From a checkpoint of a small CTC image transcriber: activation relu.
Rows from block 9, named by matrix and row number. Rows with one number belong to one neuron. Each number is 128 + 32 x the weight over its row's rms, rounded and kept within 0 to 255. All counts start at 0. Numbers have three digits each. After the name is the row's rms in percent of the matrix's.
# fc1: MLP up (model.blocks.9.mlp.fc1.weight, 1152x384), inputs 280-314
# fc2: MLP down (model.blocks.9.mlp.fc2.weight, 384x1152, transposed), outputs 280-314
fc1.37 071:096153127105080131112200130135097121162158132167139199178151178095103133119169162152164118118173135092093
fc2.37 072:125107108111126126153123112137127140109162119132042138123117045175093138160128166144115100121103146170079
fc1.38 114:109118115126099124131121101117137073174106178147166118143102118148111111156137149118171130118099184107129
fc2.38 124:119131138130093085159072106126073099158172069118160102137064152127124138132124146179102201131138144144148
fc1.39 086:143118070177147101159141114140163094111085147077145223109105145082164080179118050119154142114106141112131
fc2.39 083:112131142127111155113141146140090145133110082164098143189153149138086161090147151132186171160147156139153
fc1.40 107:156135128143118143101186030091106141110180124089157106151132165071109121121109145142067102142196190123146
fc2.40 106:130127098110147184095136088164107069179088119154114149112144108093149145143133109115178083167100155081122
fc1.41 107:136249112116067154118172145134193084107086130134142126163086130173115092128026165159077152115165096076125
fc2.41 109:136095101119161149144119142165102190144150136137170139122058093134122110117219126083135142139116158079165
fc1.42 105:126116142139112107074124153154198132118086095097122126130068079139081097116152149089140120067139105151065
fc2.42 113:113132138115118153160096139114070151143198149203100104121163135150107133102088144119130112101105137136181
fc1.43 080:107136128089173135051177130110093148152186146103065128090137078124170186115082113179149163167151154051136
fc2.43 081:114232121117151134181125109147143161119109090125162135142169146101126171145212100079107108094106152138108
fc1.44 091:092157122187140120147114158102137119117153117075142144128208100108206119129105199156126137106134157139115
fc2.44 096:111145155188168115102144155153132080131163136081069101125123118130157126129120098117123140175140103120139
fc1.45 119:136089068130111094156077091124149148091141107107071166127108082122100124133113113121163118105163128196109
fc2.45 118:129137084142103125169093150187067144129153149101166110130120120107088147159110136130053109103118144091127
fc1.46 132:087100133131119127089130155124198123105126127123157120125100112125198126143113073099123156163142168125035
fc2.46 140:111220127115043166143139146147163122118145070173127113176126101124132139109149125126102086105182141063049
fc1.47 113:139127106122172111106089127140099108125152118080164158127131182141148157172125165133128163251128078160101
fc2.47 108:139156134137131134125108129146138155183100180083096153128115095119085120151100154218186102064182198124129
fc1.48 099:138150099097148123141106065131128127121104172140148117114061149109104137063077103126166149183157151122163
fc2.48 101:133134185086065175129074187113124112137104109171127079095190114175073117131152097120161142056131137125062
fc1.49 080:073166091094135092153111122158087115079150109125138098104114160109164079112152102150140140133142099119124
fc2.49 082:158112125070143151150102134106092108113110097136116117153143163152107148176118211114192132100062176195153
fc1.50 105:075144110121142210123167137143144124172122117112107107195108122142130160125168136058111191092104133143107
fc2.50 104:121081096151151161194138137162111169155119089141120088091161079116064121177135100133136153105132170139137
fc1.51 097:121135120165104156086138126146093179129150188054047163114147124154115146137108186118066103194146181158139
fc2.51 102:146107130106143127119132156156116125145195118125122113140103073158128125102144072090155105110118085141196
fc1.52 091:092190143111131105122109117140116195094193139110072180124155184108150109108111065124109173130165149116190
fc2.52 095:129109145117145116079111142142092092099097085094060163162121146137107072133110080066196106125159141161117
fc1.53 090:133143133148157145146090145116127149112082125144108130090094166149133172094147156117139178134057161183110
fc2.53 089:129133148167139133153099102148119145133102119100170170127128165125150174152094095072116120051150131105084
fc1.54 107:184115089131103093103135120073088110150130130156145085049115147116099155099137166122144149132156127135110
fc2.54 112:139115069144093132103051139100048123113117154059160109095064146050147163101172074108147132146135149124121
fc1.55 109:123109135140128153188163121130132143114056171070108096051116130135143159092063112094158104177087176121097
fc2.55 112:139190159108172177176112190135159159102166105070175122170102142128136147085143077152146111103133159091106
fc1.56 097:082149187127097093114139074157080116109137143125109135149154136102128115135098162151170186156107142092132
fc2.56 095:102097129083124143059131130123095155125117160107172065138116111115121084121081095052104190166159177143130
fc1.57 106:106135133143179109131141107144118094116116128119063120148131109179088053143120068126157122116074147126135
fc2.57 110:101141161055187154118103161112204132146152185155150107146118113111113136096126108129203146120114150124085
fc1.58 098:106159106193141190174099125147164092112078130124093087171192103124149118099136085141123096113079094122065
fc2.58 104:154116120072138126116159141152120126135135196123140158128130148127163126108156089093104100157122082087076
fc1.59 076:175104153176131138117112149092041107120112154179125086165144169175093132067110121118180118183036112118068
fc2.59 078:124124102187144144139147116117141112110145140092125117083089138108140130165137149110096113131122115103146
fc1.60 056:102150122135154182091133129140123118137140130139122053142158136134089155191128177147131155090119137155059
fc2.60 057:151114054159144189137096107110152076121141118122184137088043148151059117081061118134149094166145155137138
fc1.61 076:173109121116216139159171081099150197141126094131095070144157103042157151123131121072178106091130146107135
fc2.61 078:075218102139156093090115205130153143131111167150151175107123124157127087165138106156182084142168079155106
fc1.62 107:095107116184155137084104154149097136190159129124071154102131113125147047172108119101073071213116159118136
fc2.62 106:138131155094102141137163186089096170154119148204131141140066098150112080105132096047135144122052091177116
fc1.63 106:138130142133122058120144151028135115135156108118122118177126119152144184121126128145120146106118129134113
fc2.63 113:093088117128107109117095155180161144149104196112191110130090133120121187136134108175106126108190099120113
fc1.64 104:152158159155162190122118090117126106115166063169177106128118096150189163154147071155135062121168109103169
fc2.64 105:136089149131148172126138090088126136129113137129210159186116129074105072084138123069198225168146131149145
fc1.65 089:176129112132139110126136151123187065111084126104161109146180097138110070126137115152086128076181137017152
fc2.65 090:141088124144161115158118063141148137148132178146140147184126132124100107103155082092148080111112151070062
fc1.66 089:111127128137099104112165089101102137099166089084159116117209128153072034070155112159130099132118098118197
fc2.66 085:078136140075095170147155192132132130124083137151139216180117098137179223158087164101109090130150139087170
fc1.67 097:118092134140138195113149146112111096063097129078128133172118090182139137088144108122170103144213070158124
fc2.67 105:121125146103155167137111190115101085151085107152148158136067103133129081190087131114124161144132130107155
fc1.68 140:127145149078114136110128098125175162128174130083159156094133128112148111174186130085077143167131124097081
fc2.68 141:135143100172046150131120160133136139091119136130137143146117141135199136150148128094111080131129175117025
fc1.69 095:168130124129129196137053135109143105135197108152109189097155141135118122138124072148139117140125142140153
fc2.69 093:173135144115114101093116051125158132144175167107147107180138174140108113144182097137109121105174165198076
fc1.70 094:130100141159145133081119115135110053105082133103089114127068117125112079133105141108096104145186119113143
fc2.70 092:129147127148144052194109124124091170141139076114073151152130134094144116125128158182081186091173155110143
fc1.71 117:155184099131167135119118129114081128126149194134147101153130133171087125105097186128107147101095095174097
fc2.71 111:128095110072122108136151135111130150129132081096096064187163116134110127157089144085195173100165142116151
fc1.72 107:124121168144070164138145107189109160117072127120142131133142152114125146098132171092114099088111127126135
fc2.72 104:207138042126148029179117124099141168099169121122117102074113141082182098190133125110139142150200109119148
fc1.73 102:077167130143121107120120130166065187117163152198170133109110136132109124120173108124126107057156148139192
fc2.73 106:143157103108109112117087152116161055119111139103113123130147140158128156164065120143132159130090135096091
fc1.74 102:126098122120141104134107193116137162121136084079106187162146110146139137131155139133083134091162116078181
fc2.74 108:116237079081138119125110113141148159073082094129064114147079108096102129105134141124114148183098133036130
fc1.75 063:127176147090135189099142122062164119168110079129093129163090101166135134097136158056139110157148111116176
fc2.75 061:142143113134085148113146085126082165095086152080098155081157124058156133162060126081134088155082185086138
fc1.76 096:097114176085135086118123065092129144098120066138120107125152126125111104103115114134132153140140094131103
fc2.76 099:130116132148104128165118097139162101145162082130151181141182081070057065150105193118076105105122118145146
fc1.77 102:109147121079111095162166111107114156128169093077186116148125150147158075149088140124171090104123154189119
fc2.77 102:148130123155133125126111079142091074122115187112144118124169148091058155068145128095094172194164145136061
fc1.78 116:208158104182150148141096119125146126171177127100117085067154069127176110151151117131068074063147124141118
fc2.78 118:202125148116101175150123085080147086113140134133154180118064109106141127106149162113129128194144141084160
fc1.79 099:108115104163088154129136111105137092116139145145078102121161170159118086109146158129122149167116036122180
fc2.79 108:145083154078126106129126178150105133096150105124150141126150116121144149169134187135087118090107104086089
fc1.80 090:140110147061137115113091083136180139176096141072171137192168118115083167054074150171120106154101144152134
fc2.80 086:150138141113132168116163104104171110154204078120113184112177103191164072143145166157095091115186204191150
fc1.81 091:138141151112130130117193104111190122122139129114123095136157108103152091130155127173106100170125107190119
fc2.81 090:092116144160124161157131087104130149149129057098192174131146169128105158123129132075210151155179207103099
fc1.82 061:115122114089131112124102137164094117125085116076086118159107154105138091139159152069153073152087083151144
fc2.82 055:141152125124095098132068059102138122111126107173122129164157147167108115145150158164110108137145096179159
fc1.83 102:166100151117190033145089167160101082150131092148110122127135163122110119139086135052101106123105204100163
fc2.83 098:135101129131139147050121081145116141136175093189068126147095117051112141118119105129155136121079150124071
fc1.84 112:182134143116172060141166149112183159118166120110128149198133117088142154135087074169123194137184145133174
fc2.84 120:161172157130086188084180146148116135122133083119154144136109144117135137213117074102145131103076119176154
fc1.85 093:125115149157093186107142082089124139091123129133119179080147133165182123081101107128144106105125086153072
fc2.85 099:180193168092120129161131081150134093133150142145069102157180130146092197179130082118041069147169170071119
fc1.86 114:185121121095151141184159156113127112057128166129134129075080126143158156152179126136103141128163157117155
fc2.86 114:171182158178103150150100156120058131091099183094093064108120125107186144103089134103084144160117161066143
fc1.87 082:113144121138137102103129088175061103078166143109070120105121093107106111090153155144090113167114120076171
fc2.87 080:135144146155138123158060083102100194109110144108107105154118166148099099169123130126159099175105130073115
fc1.88 088:082155141095121128120124144145133112080124104118132157125101097095184130097150135155108149064088113113082
fc2.88 085:113120109153111105095139073117132161128197159144132102147142218109084139131089099109142111189156097128153
fc1.89 106:089149134126124131084140101161119095136119070109127078128112105182112172144076185035180098100163127132146
fc2.89 102:197077122204141161148116151066120157163135176023153165188125114116147090109159121144165136137140145088132
fc1.90 104:141147129077148159087174136193106169142141180082154103183115098082129175172128103161114109140128161170112
fc2.90 105:113141099124111116104164156132184062117156115149116152164051098099086163236105133169180197106098096114164
fc1.91 087:106145130125148095166106177089122170131112184093121181144206111155156135113137076118100155117138123103162
fc2.91 083:148158126162096130060146133155049148115106162125155131111075121096118135126120158144148101200130128155073
fc1.92 106:159063203085170107131172100086093103180197091135151109157157154106146161158156135120195104154126084071122
fc2.92 114:048157131063133144118114143134148166131074141106140130136105130138109143082087133088153110099107132157129
fc1.93 102:138124154104107138169096126117150153114161100084086165136160137138108139160170138093146116181127101103146
fc2.93 098:066192151131149182114166111072121100143139133145115106088116112079124118136110134106114117048172078153152
fc1.94 111:134218098127077141122136086166143103121125204111185165072055168144100152189142130157139139156099165113106
fc2.94 114:123077112138106149115106100129147107087123131174119036226128128096095133139174114088094124136202138153160
fc1.95 090:133146128126120135196076136111124125114135070139122093118106091125135144059103123090168114123101125136100
fc2.95 087:111141142089159072139119084174113101201158137132094117148195169075201119113171130121156105121045152157126
fc1.96 107:157157069105159145164147111093187121196113162089137086129072147129146043154148111086167147127144171150102
fc2.96 104:156130124213199123138152159104091128194168107114097140133163143105071121126155157125101127138076132145140
fc1.97 101:160174147110167160136132146123112142112169150093117101119126145184120174127094102114120052126162149135132
fc2.97 099:108135125144129119136158139117106104145133168115085153150072105104117150078126127198163187071070162097083
fc1.98 108:096126157125126128122057045132144096129125077151138106132150109082094065089116195175146101090134155106088
fc2.98 107:090104185094074143132147078099206129155125099188110121130164071154136209176132098135106117203139104181154
fc1.99 112:104119125039116083117179141145089103159174137114148125151181090134110100145176133135080128063232068136108
fc2.99 108:121169160100108108086160132167128176090133169119122107095105131150134148105098153113183100152117113098133
fc1.100 103:107124126232158108083149123131124186122160082121077203115094165138119135115125137175163133149124120194145
fc2.100 098:151137169098095123118121152165087074164077163138194149129109151116116134125120110102107101076095141108157
fc1.101 084:168097116106118139144144088117065197126180138066130131114119124134125126155123127097138054121180158136142
fc2.101 090:105129128127154129128155167194119097138094104125085197100125165107155169112100133064123126146102075140142
fc1.102 078:161145100103128135138089144067166163132099220093068110064184121122104102099131132181153063156061126078098
fc2.102 070:095137132149110132108123157175102117117096123138123131111097158094166134063119127138162163091133119091187
fc1.103 079:142134121116171167171071100107152151102098122124144085107158106108132099111041149188114097118144065128104
fc2.103 080:139087104160131155165177118172167133113148100167094151158142093108085119172120120097100236149183187106099
fc1.104 119:165145162161138162149152146095135153126084124120189132120154122102158101115149132176134127055097124123058
fc2.104 124:081145113105140146132190101169065143146127155133129130181113097136114124148073083086084134128126106118084
fc1.105 090:091147131113119102140122135180149167111182120161136102109075099103087137130116151173087106126177252127085
fc2.105 094:127123225106129157057137144140125071138177072076128101095156181127124129142063177097206134125136045114162
fc1.106 095:165204111160120140198045137121099125150088147052118159137104115145157159080107086112160129130186162105157
fc2.106 096:202143109169158123154129189145150120186111116156140093079136095181167086084124148085091095097145114080057
fc1.107 088:106083141123055070090181146136145139130142143136184145149136136178090154129084112136147134066086142142123
fc2.107 084:085088139114093043123161116148120121094114104138092095129076160122166133109123156106105077140127154120098
fc1.108 111:132130118162112134072117135063121128131211069135141105128084128143108119147106146136091085133164107170125
fc2.108 108:128183169159111189123104147143148148191125126119107142087102167114183049125119105119126147140091120118080
fc1.109 102:138132143044124100107074194114183184072129123106126134125092173155199113066092119129122174115106096117109
fc2.109 110:139144123064117132084112088081068141126163122191122107145134161164196135114133155143151132090112193136146
fc1.110 123:164151149118103159127140165154131100150085161140146105090066114065111116098099142129135117117085101159119
fc2.110 124:161133155161120157152092147127175107151101140098154171114125194150114129101169117127147121098181103146139
fc1.111 102:184058152087148143106073148122120093100166139104134124069123138132123170135115170142174102137139100183167
fc2.111 104:131160150156118187103105125121103149101167107108084080116136105113157153142155165173152140087123172146119
fc1.112 104:101117140157127070094109127152066147106132132093139123107107130137103141165108108134203140125130100138147
fc2.112 103:124112120062144090171097150084135098130133104139102165122131152107139142181164165137126080119122127126118
fc1.113 106:090081163127118176141106124148114151149098129100136078120080102095129122113125156116099107155136094145151
fc2.113 111:120144063115100107131096097082186116162181139107095140114165129074129164114093136112124152111164126113128